Rows from block 4 of a small image classifier, named by matrix and row number. Rows with one number belong to one neuron. Each number is 128 + 24 x the weight over its row's rms, rounded and kept within 0 to 255. All counts start at 0. Numbers have three digits each.
Before each neuron's rows are labels from the 100 images, of 14976, where the neuron reaches its highest value: "top examples" is what is common among them. Only what is clearly more common there than usual is listed. The data: pen-drawn characters of a made-up script with 800 signs.
# fc1: MLP up (model.blocks.4.mlp.fc1.weight, 768x192), inputs 96-191
# fc2: MLP down (model.blocks.4.mlp.fc2.weight, 192x768, transposed), outputs 96-191

top examples: thin pen
fc1.368:143160122133105116175100129114097194084093102136116111186078134181170135114144073144103138113157142128136126119127095153106097151144128143114116114120111151132096115083151158113161164116140117119146112122146106103161138138125124131143091115080137082135122118130136123109147143111168152147
fc2.368:158106172086109126108146146110117091173152140107137117141109132160097109143141166135135105116107126128130146119125140104150140109141118138097130101088119096154141099140179097171162113176111112121159131117122140148133143098131097122118166162138101164078134124129105142136109125112143100127

top examples: four strokes
fc1.600:111128120109106112109114107128155140140146105094109175142141094119137078121101118144154156123116158133127085090148107154121086143133141145156142102136123128146111070099094153100151150132100165150124129122131099120086096104133133108139129127117126118134113139108128101120083096108113106128
fc2.600:095116129127110117127141114126133124127129144129145145102127143118144098112116048121119090118084065159132144133137122116117154098097110150145117117140143141140104152122178140130084118119143085137132107151135156135129138176143153135148115114109145147167092143088153125105143096131123181102

top examples: thin pen; four strokes
fc1.400:118155139130156132140115127129103126144142115114102141140136118081070111065134130131138104146149174114168143140093104082111109126095121099146122133159092090072185096094122155155118086138152148116127119126117148125119132146105133118144111102066126132132135163106132183103130137107131121122
fc2.400:121115135130104131134112101141135139119126156119168137093151094152183118176136080100103156129166082120055160128112089157141148126126160165133097124139125109133154176177132092115141189114103116143138159154114105107150163160118109172113132142147092128127130090168148133105132139109161163094

top examples: four strokes
fc1.691:127124104152134139145054139102144152167147115138160106118155176131159055088125111116146124138137128170161118098140109133104123126128140152085118128137112164165162125143135137120159134111114146123100084135109152107188123111136127100139171130170163162121093093168110118129153108098097120144
fc2.691:123133114157194108099173126151129115126114136121148113110115103121095136174107131149164117142135135143111142134130162078140134094179128103124171147133130117120149107117090123162102153148146127123144157094119144140103113150140126135119047132121088147097143131128130140146127098151139139125

top examples: thick pen
fc1.496:114136143101126137147106130136172138111125083138129140131136088085101149129166106109151088141149127146096102116167123108123160117135086137113147138123145115151111100133144135126129108189105151202079134165110145116102126126117149126134094119131131138093156101153116076134133125104124093160
fc2.496:115142100123125118084123123129125096158151173151129100113087117100129124153102169139107125070124137119177124154083151123174103130132158153122110117135128104115102175118127132104139132130190105064152121090106166105134139093118121132129144163144137088172113145085111126128123143107147152086

top examples: four strokes
fc1.350:116133133154136113182128082110121128096123063154132111115121175131150109143110130129162146109103122129128132096182159136207126154125116176119089095105110093135144128156120151140149142120127160103099136080137138114131153158122124092133085123151137143146155147160130147119109088105107149137
fc2.350:076104130132142174095107140130098093148130137084107141154121075111135156111147112128113125119142137151139142178084096098065110101163119123136173151143122163149113127124132150103122137154125092173139123133106149139147120129135145132140171130109144084097111108103144099131088166117099112122

top examples: thin pen
fc1.154:124078117085140165076131105142121154109130126101092178139123126118122142150143106114140139149149122133120166134116108155113117109163145144117131104104137134135105118131109096133126105128078080124162109127131121077091122159132125169118109124156109078067110099092121143120124118142164144103
fc2.154:131157137152093116161134123146142107143165100150123131148113124097122159133123125161117136097141148127131106136118114079124135149101098101149105146151122137084166132114133156133111125124157185136106137156159141147183122142121145073091142112112151172155134144130142163125131131152133137154

top examples: dark on light
fc1.58:148145133127111123129172107135106091107133120108143126141107155159150136129146160132168135111141118125051124143107126126132061124146113154153148149165157087114105100141146142131104171168056131144163152108172148124104116121101104123103126128113159156134162141126148130138116115123152096146
fc2.58:121102110088157118128109143083152135164144117136110102130140098080138133122090120109101147123137142127148124094123163113113179181084111107125126163131148143126126134124087147131113109103187108137092079172066120157125124121147129147146109114124136109101093132114084156138138131106123160133

top examples: thin pen
fc1.327:120127115112079150150108126115119118133132102176151092085136117100080103127136110130103125145118154133128138136167163117188131112128136111092123131127132092127099102128109111160142132119105142149084087134111137112192131127128150139112111136113131128112108105144147081123110144115133127209
fc2.327:128134105105142128105148134124156159144146152098163168153110117149195132098124157110104131086148127170110131112075097133086130124160145136154111086135155078116122170141169144104129131100143128117176140104129139126084113134105151140122117136142128136080153118128137166125147157114114118122

top examples: four strokes
fc1.364:059143171121100161115098116104135154132109176147129103134120091112147138132160122112102145118154154133140179132138112123063140150143122098091166169144116160137116121113100135097144177152154136120098112098105163144136123185134116072113107148129094118079099132138146105148128116120122171103
fc2.364:129144109154140136126092166095164127119154133110107123158156174133119126136111125116162096124114089153151120125121126151153123072158143136116098077116167129113145139181126100149130075115122126158134132129151115082166111149105150145106131120133125128158128128094112144169167123098142109101

top examples: dark on light
fc1.297:128110114122149186129084127126176128096128132099145112094095099193109144118163189148130111105144133123110161161179147114116082091164135142121079156143122129121119119132111157166060130113078148120098141116121100131141117138117128113112142122161096067154123079158107143126101094173163106128
fc2.297:150113129131136091117150132098060131116157097140105137139179121089130128152132101139092142131086122130127104099062138157120169174124160115163131164113154121121147125118141116112187160162138118141160138131123126147133134116124121111117116144134171196087160169142155131135155142127062108166

top examples: four strokes
fc1.183:135137141125110100116156117126151116100128174148161124146140066146190106104123133124103141085132170097171142136114110143125162135123140149132118171134159139145121109128097143113140153177129107110138121115131096163106146123092158181143139181106144116159135101107093122120119141107116096095
fc2.183:133136133136109146124088141132130144164158117100101132107100148126100120154112154116176079126099089134072131158125120135142101105107118117110119154109137137141140127106158141100110124124105178156117150141150158112115128128159142148123110098134121131119108169113199100100143092112156162189

top examples: thin pen
fc1.304:183105082122158167094137158112125152119076110130152124135140129143140159147126114079132087144174101131078150131120127130106126127161148142129121152138167124174122092121116097144120095123108119133128106125146121116135089131127159148137100109129119094099105122157138129146147165155125161119
fc2.304:159161110136113090138118126150112120118191139124146110088128158095140129104145133152097164104159162147150100099125209137130158125134146142085138102128126109130129117110105114115150159114145160076120143153121142142136141135081094090132129152123163140147168153134111137127100112130152126147